python train.py --encoder_activation="hardswish" --text_encoder_causal=true --text_encoder_layers=8 --text_encoder_inner_norm=false --text_encoder_positions="rope" --lr=0.0018 --shampoo_beta=0.99 --eps=1e-08 --steps=6000
Rows from block 4 of the image encoder of a small contrastive image-text model, named by matrix and row number. Rows with one number belong to one channel. Each number is 128 + 32 x the weight over its row's rms, rounded and kept within 0 to 255. All counts start at 0. Numbers have three digits each.
After each channel's rows are labels from the 100 images, of 14976, where the channel reaches its highest value: "responds to" is what is common among them; "lies over" is the class under the peak. Only what is clearly more common there than usual is listed. The data: drawn branching plants.
# convs1: 3x3 conv, stride 2 (encoder.blocks.4.convs.1.weight, 96x96x3x3, each kernel summed), inputs 0-95
# convs2: expand pointwise conv (encoder.blocks.4.convs.2.weight, 384x96x1x1, transposed), outputs 0-191

convs1.37:059134110135090136189073058128155153110117135171111110099082109113103104125131090173111183183091133108128138121134118130078084122057140140128125136155105100143064138104205098138103159074158122147152126164150094103118127113111148128187049100091046139132152147115146109120142082147115138149
convs2.37:152177118151139126175111148114122072149153139168187137139125106160166085087107119185090119147130184134163200110132107158130087096137118082087177117152111025143128158199145153095190122142138178129090051157112133094142115139145100155173069148171170110134101114116151111149060113152119092136106126176117119137095080084150147129087094147231177174118111090130135132089126164116124123122134159208133121130145136076079118167126193131116092152165088111110172115108130150064151111109167184101156082158121160130153099170139138110090161157125152094082140186158168095128146150076158074143
responds to: pink blossoms
lies over: foliage

convs1.74:093108209187121133114102079132140116119162099076126176105082132143092110113102095124128067178127115147175096070117147129096065138086117139142163122108125133146145139120133099105108209116202179130154137122134132092179136096083194150124120096159083115116161162168069176115112140142130158096
convs2.74:124175128124087166123115184161121132123121110172149087098146171094164129115125081142107151089107093137138128144131108084190098124136125105108110138085152160136111064108132188137103113131162162175146150124128122109148095138092156117103159141126140191146117174161091116134152154162127111191159090171125149124150134095169113103111097160122155139134101124148143120087174098147099154095071093143162129135103145159115130142084161165130101147115134109126127103057102144190094149213112123129075133128070146089094153118063161112078126125153191127136151175129176183119134106107108173132
responds to: red berries
lies over: foliage

convs1.3:153156131157159131169098179137117102133111098115159173136143078109078143155126139129098094144089146146129091093124109124102075054076146145084141148060122114061070131139110119086123144123119168131140124098093103124110147007104158084092121160184128132082143177162098152146136123093125163096
convs2.3:206108122124169109172134108148121154155131162119134169127146164113134125172123137148071170055149104083080120163136103086134202132132167146087180162160152136134157110090094161129164096126142184119148151085119190087111099166120124123144133090138198083121112122121154154047139113096107121198173170058136146119122087122112104142101150111131150116154132152173125103116087186140130080035168134151120129156136190131150104139112108125167115127096127132172094137119098120095120114130067135149092137139129135147119136190151172173120174127119118111126160055182146126136128203117133146103
responds to: red berries
lies over: foliage

convs1.85:169169088159150129174085088082097072105129127148129121133116102116111194133136122142132129094086173059056171101191103127100143101122125125081170134106162116083090112084122168119122142128160075154083096110127156115162067213125099113151145153174110045115131137156155144133095120123128124123
convs2.85:130129105117135109082086154109094161144101114130136158105171104060141123134147142114144224180133165084113067130090136129174076064088132074138104119146088114194181126121053073131187161144132180160165131092153094103098161122103123135139196060141147143091089148114120142115101154127107141128145181175164123131151139140146144185126064179154180062134142116153160168128122157161115120127139112067128170167160074094137124084155074069131117115135116116165121131077104137145119053125101127125105125123126163112170095113142085130128086162123143138126128128113131115135124122125104117141
responds to: autumn leaves
lies over: foliage

convs1.90:187185135139157150132050132204116097104142147096129150116110095137093139142142125130115089061141211092133106116162087101147131082202070107176122148134083154156114146104118153145113227123135100114122131106151128080132169155132142129139083124127114048093140117121139115088098151125135090126
convs2.90:090123150136131108114141123095177135130159126106223157143108129120109167107097083075146085101126168163156081086112088145146152081158144078153120124099074159135125089139094140147117091152124130083073149093125129062101140124084089111134152154143139149112187113141074133119116123107116156155182121147154095178152060126134121142133138124110109160163108131100152088139152144156089080140158087121102121096156117134132091120112111129211125090113094108115146105157113117117109097125115102124065119141139099105109040115106115067142086143076110109158111127194103052077140177085069147159
responds to: autumn leaves
lies over: foliage

convs1.53:123125141097139162093140115118140139135126157122136133120156157098104118111166170104145088067129069088137163192131195173145130141177132139152139086142103198220118144115110136105134146112091116118122128148231142085131177184122084170126166139150154168160164126158078149118180147125155076134
convs2.53:105138121143108132088161131136113152120101141171133073128119139128141138151133132097135110150145073185169138123158169148097149066088174085170087162098112107141066144076124132140122152159085103165110136131096166133093122179156126103116051134141096194117193119084130131163096171107146181107144155182096128124147151120151107068144209078066110172121121117069124080153112126166110140119163061169165127185119200157096112120102142166140127150081109118097063089152142087103150116095127145084137090098124074123138107148088141142152099160090081108061126181121124151115167153139126180133
responds to: red berries; night; narrow
lies over: foliage

convs1.17:098111129089116091076167109103116105188159161122144098098088144136145115113108119136109067077113108145079096115127131110146100154132143109141102133125111086100075101106095120065111091050104168141090118099138079115119107155058059186114186098125159160190082107128132133126177138146114057137
convs2.17:147141139130153151137145158132113118117114162126148098130080096060157115123145108115197043116134110116156116130108157141130113117086124133152150127176122111143131146147069128140094085138130042153148068110100128133134067106128162105164151150136057106109147136079140159148149180166175104149163082122098181087166137143111133069135093142135098156085081136087092161122100115152117147152133135094149200133134189134094163131111132151108103100131142122137116106149132124176105139176183115122179085180117162143122098182141146107115182055132092106049102178106117203062159128151110146047
responds to: red berries
lies over: wood

convs1.4:086069108104112135149063152122143094117095116116142181119074154058139115142160101170130129090137161131091116140111174178093190132068140112089133141110123153093100165098132098133163178097147148162127110113187166120127173182146111090113100076111081061137157147085142110130163106160125122200
convs2.4:111109223146087070127106095122086141102150119122142112126133176052105060176109136148151161094151126171110076074091134117147059162070089099132179153154100104128064142150113181142089105119107139131159108089129100119132157105049120140071137141159124109118128139100138124113146135117108100139096146082082142147149162153120171093030103129088146098179097122124124152132164152104135215184155163168157105189091105089094171140144142112154136142092132127173097068113175131126133098228090134090114092152072103123085143074169124197064162175105194181119148074063086173128116075103147138155
responds to: pink blossoms; night
lies over: foliage

convs1.13:175141074162156117094163098132149150202075156123170140083110079181119107086143113140124110146125122119143151067117130124190101152079164170134163111154099115114166126131085139139119159221168162140165125066149141060086089134114090166146139112096124181144168082107138118091128138162137128159
convs2.13:136142135163160166121126092142085135096130150067147071134136080137100178094157147086097121131137093136136094163113133103086111177119103159146134172098091167183155136148116152126121134147138161156083158107118095125165128110151159089062158151192129075145122064074073193166052157096174171152115138169120094124171123140175103108129133061126125174143147117124103092139144131127142127108136121166132054118131132127101078141102070168181105131076134148112086114139155154072134098106069170121146144173171154094117097138135094082197157102155138169126111134144034154131155111147035088102
responds to: night; pink blossoms
lies over: foliage

convs1.46:167091153158083143105110116102097107103147058063051163134088104135097104102151119108108107144108130211171136156154115142111140147124094115165120124128156152193159139104131096158091225090135173142172127122132131119159175106094130142091167117124163212108175110129157159094149109111124106103
convs2.46:106124064131104154128128166147099174152183149144136192144146161097120161103133133131176159172139120163096115134131124139123162152144095119064157134146111102083137141181137081137158110097128084206137068118137104093197161126140138166111152142086133144117148166141116092148176115116105124077084105094080123127143150132209097145140125130138091132119195136104083088186126142098122128100176166133109105099123148194147148083064114189115149113158151127124094172113149117165109144125207116090118139119101107080134116121119154106155144153131175176074151101096131103143129113146150102088
responds to: red berries; night; narrow; foliage: pink blossoms
lies over: foliage

convs1.27:177147130097149114142112169092093179164142120120112178100097113141090154122101179130111097082124190074123158096152085152128106190106150101125078135201169101145197173116141087161138137099078154090125100151071068118113106148123130119134156135102154115109160099051162122112094170091113098146
convs2.27:151130072128158093116130113185117073167174134064130075150116101188134104090133157093117132118084131120162117105166146159137085159165075137149117065081092094123067173072113100127163107143122091113149103144092144118127162117160079143115113109117081133188120101110113182049107147129187118126144167153120164106151113132171109122075095119109125080136098155179088096106144132118110166124125114081101132144103076224104108169114137099107122095108176128127133178193119137138149099114115106120073110183133107136098137162172141114158149128142166078093123097179129160075087065191116149053
responds to: autumn leaves; green leaves
lies over: foliage

convs1.20:157119075060133144135131093120086154076131115146089130127199126132130192112104088159130129172111152096146127108142129117115183134104070090086111142122120129170142134080134100171162156183125140120202125114132151103164198136108083092132145093169051138088184106105102134091118155084097078110
convs2.20:121163132116143170119187133109147162112107135114164145168087120181095179112082089141188112132139171053091089099092114156131104138200112126093113132114111095132106125150118161148114104116120118121129105134155124126101108100163129138077080110155117131162132089079082181112115158160157079147189163071092078104112106128094167136087106130127126132134105037137134053202124115085177134131095109119110143129127110146117130112098156175086156078076079107083092078119177116161116143142167109180125101155154124164175112104083190116125128116115141127102087108115107147112104177170134077104
responds to: red berries
lies over: foliage

convs1.84:160155133073250125148118130121120121152141161084187131070086091071139131109120078119133131129125134137134082113151112161091102159099142116105123096171155153102153170139112093131118188137130092132138173119143126107107152128104125175125167168168088217180175102077109166110081116111135103134
convs2.84:089133102148152186072138181185146054096136136103126075156146116142120147144107118127081117113160072064095167131150158092147151104063133185177164196159115130113129163131108145100127159133091099151180127174097129091112145154158155119139124104163166127099103087112115125145155135112175132185068100185156175150108164128087090125126152132117144138121147115147093128178144158203076066127097135110103121041181123170128053160119130152134161180167202109127094142146169085106140119159141123134139147115114134129164125159108141111108176156074118062091138079116143134122136161092135121088
responds to: autumn leaves; narrow
lies over: foliage

convs1.35:215112132151142181124091053096145111138116106161130112156161147121091164127111170135087138101077138127131120126129189157113064114076157127183205145172165122144127174139221170089110152113160120124107135108106131094118150090107139129129159166103109179110194166161138128095105170125122112126
convs2.35:143117112115130112123141113126147166111124125115146115156157132150120086149121117129111084133120164158116161117094064116059104151132128125104137157178112188200116133132151123120102070117111106118107132164141140147105080082073109142099195087254078056084109121137145109157129153108118117162158140125103126079084101147178152141105157162080110192173106138193170099151164110132160109126131182128138170134106100095096108175109113157147098143113123159083111114123151160127122140104151049112159108165137125084083111178167104121144128176142169087086124116098142121136126187133118113155
responds to: red berries; narrow
lies over: foliage

convs1.28:123110151117096121120082075124180118089129082107165148093117077147122104067141107105152151119181091121090116136129109138138151098075131094207163123152068085121119089116168138144202107104117144137174074154126107124101158182150114094105124128105085143130093086168150108095165102214185113150
convs2.28:060157071126099115122075121063127058100172196129115121100159073174117127165075092088055130154112136161089095087128087109157146117130092125135105140138146096152158159109104141081161112143141173127096182110162134088125063129213187117082076145148150180132120144166126068145085137185152146112140122145068067133125088122164119147095131132120156174084115139128243077114038130145101154083106132105123125166139108170089195133132173125109151120117111117098148120136122083140162124106112157194115134122142089137130149105148193185080136093139115094154115126115145145125131098113113112087
responds to: pink blossoms
lies over: foliage

convs1.38:226146090176117097126117097106122105100119179200162167153129056205107212170105139138152131171175147092119151163141133173132144109137120090129147141167139132103125121128149110130141106095093110124139136115122169138118070181146158083134138162155097111145133160050125079135092113154132105165
convs2.38:140151124154090078113126170126152099115105098119127200113146131114119101096095066151163194096100106107082033152072167155087107153089131117154087161095128166158097150111068131146188171105154188135103162085125117144120145089165120104116104182107111134153174083063129174156097183144116194149123173135164121106079124091197100124112100167103112157101114120137092148136102104072058140105136149143104116187199106130117096121095191076117097096136125132119139121093093146161079201117124115124120139113119112118176174067108161089145135103130134174127126077132098190092133116089096105133
responds to: night; autumn leaves
lies over: foliage

convs1.56:190150119136123161141145128135126164112133133160188144109155158108096114063122081172128078150128137106064161142139192066134179155117084136204156186103133105122117066074142098094134137123096140133119102086076166131082123144084162127188113105080135094125089118122186117141153113131156131179
convs2.56:173091140131135133138179108093118155115142147141139114110098131081122105072078079154079105137160127170127142129135154091092136145132162101134066186154136182180094124076109138148144106139161139181133122078111136103108096142091146127093103084143154118122133103118164084137140148171112110152160127130153210148118153147048088057138118061195127139111065136160098086052162083103109174116181116100149108092094164136092138132122113126211115113136105106101111195102111123083156107116127129096137129129158156145167101138170129140089121117119118146084033101141152167119098109136157145193
responds to: pink blossoms; white flowers
lies over: foliage

convs1.42:132092106110147145112179105110111109143089178117101184155131127150119091111134184142152139057071109129089086150159170147109153143085143124093101068142097145129159177117175079097080140126192160171097146118115137118087187133116163100170147094077067105140142161146112172088157114121174173169
convs2.42:179131162160134110119077137046151114093143178101117184092125061106154111090099169168149116096119108132152132105079088093121173243099084184120132149144139095145179126124172141126131140101111137169063078160159155086179150044116138096068083064150179179112126144111169118205168143118107103098196164081128138131151120102118145142114085123106132142133074112044135107090096103192159099138125185149127128119116138090104134160089091123185101147134139139098098105127129126104129109147146083147163162105086087124147073170135150102106137170168112095075157179116083139103107181207122146181
responds to: pink blossoms
lies over: foliage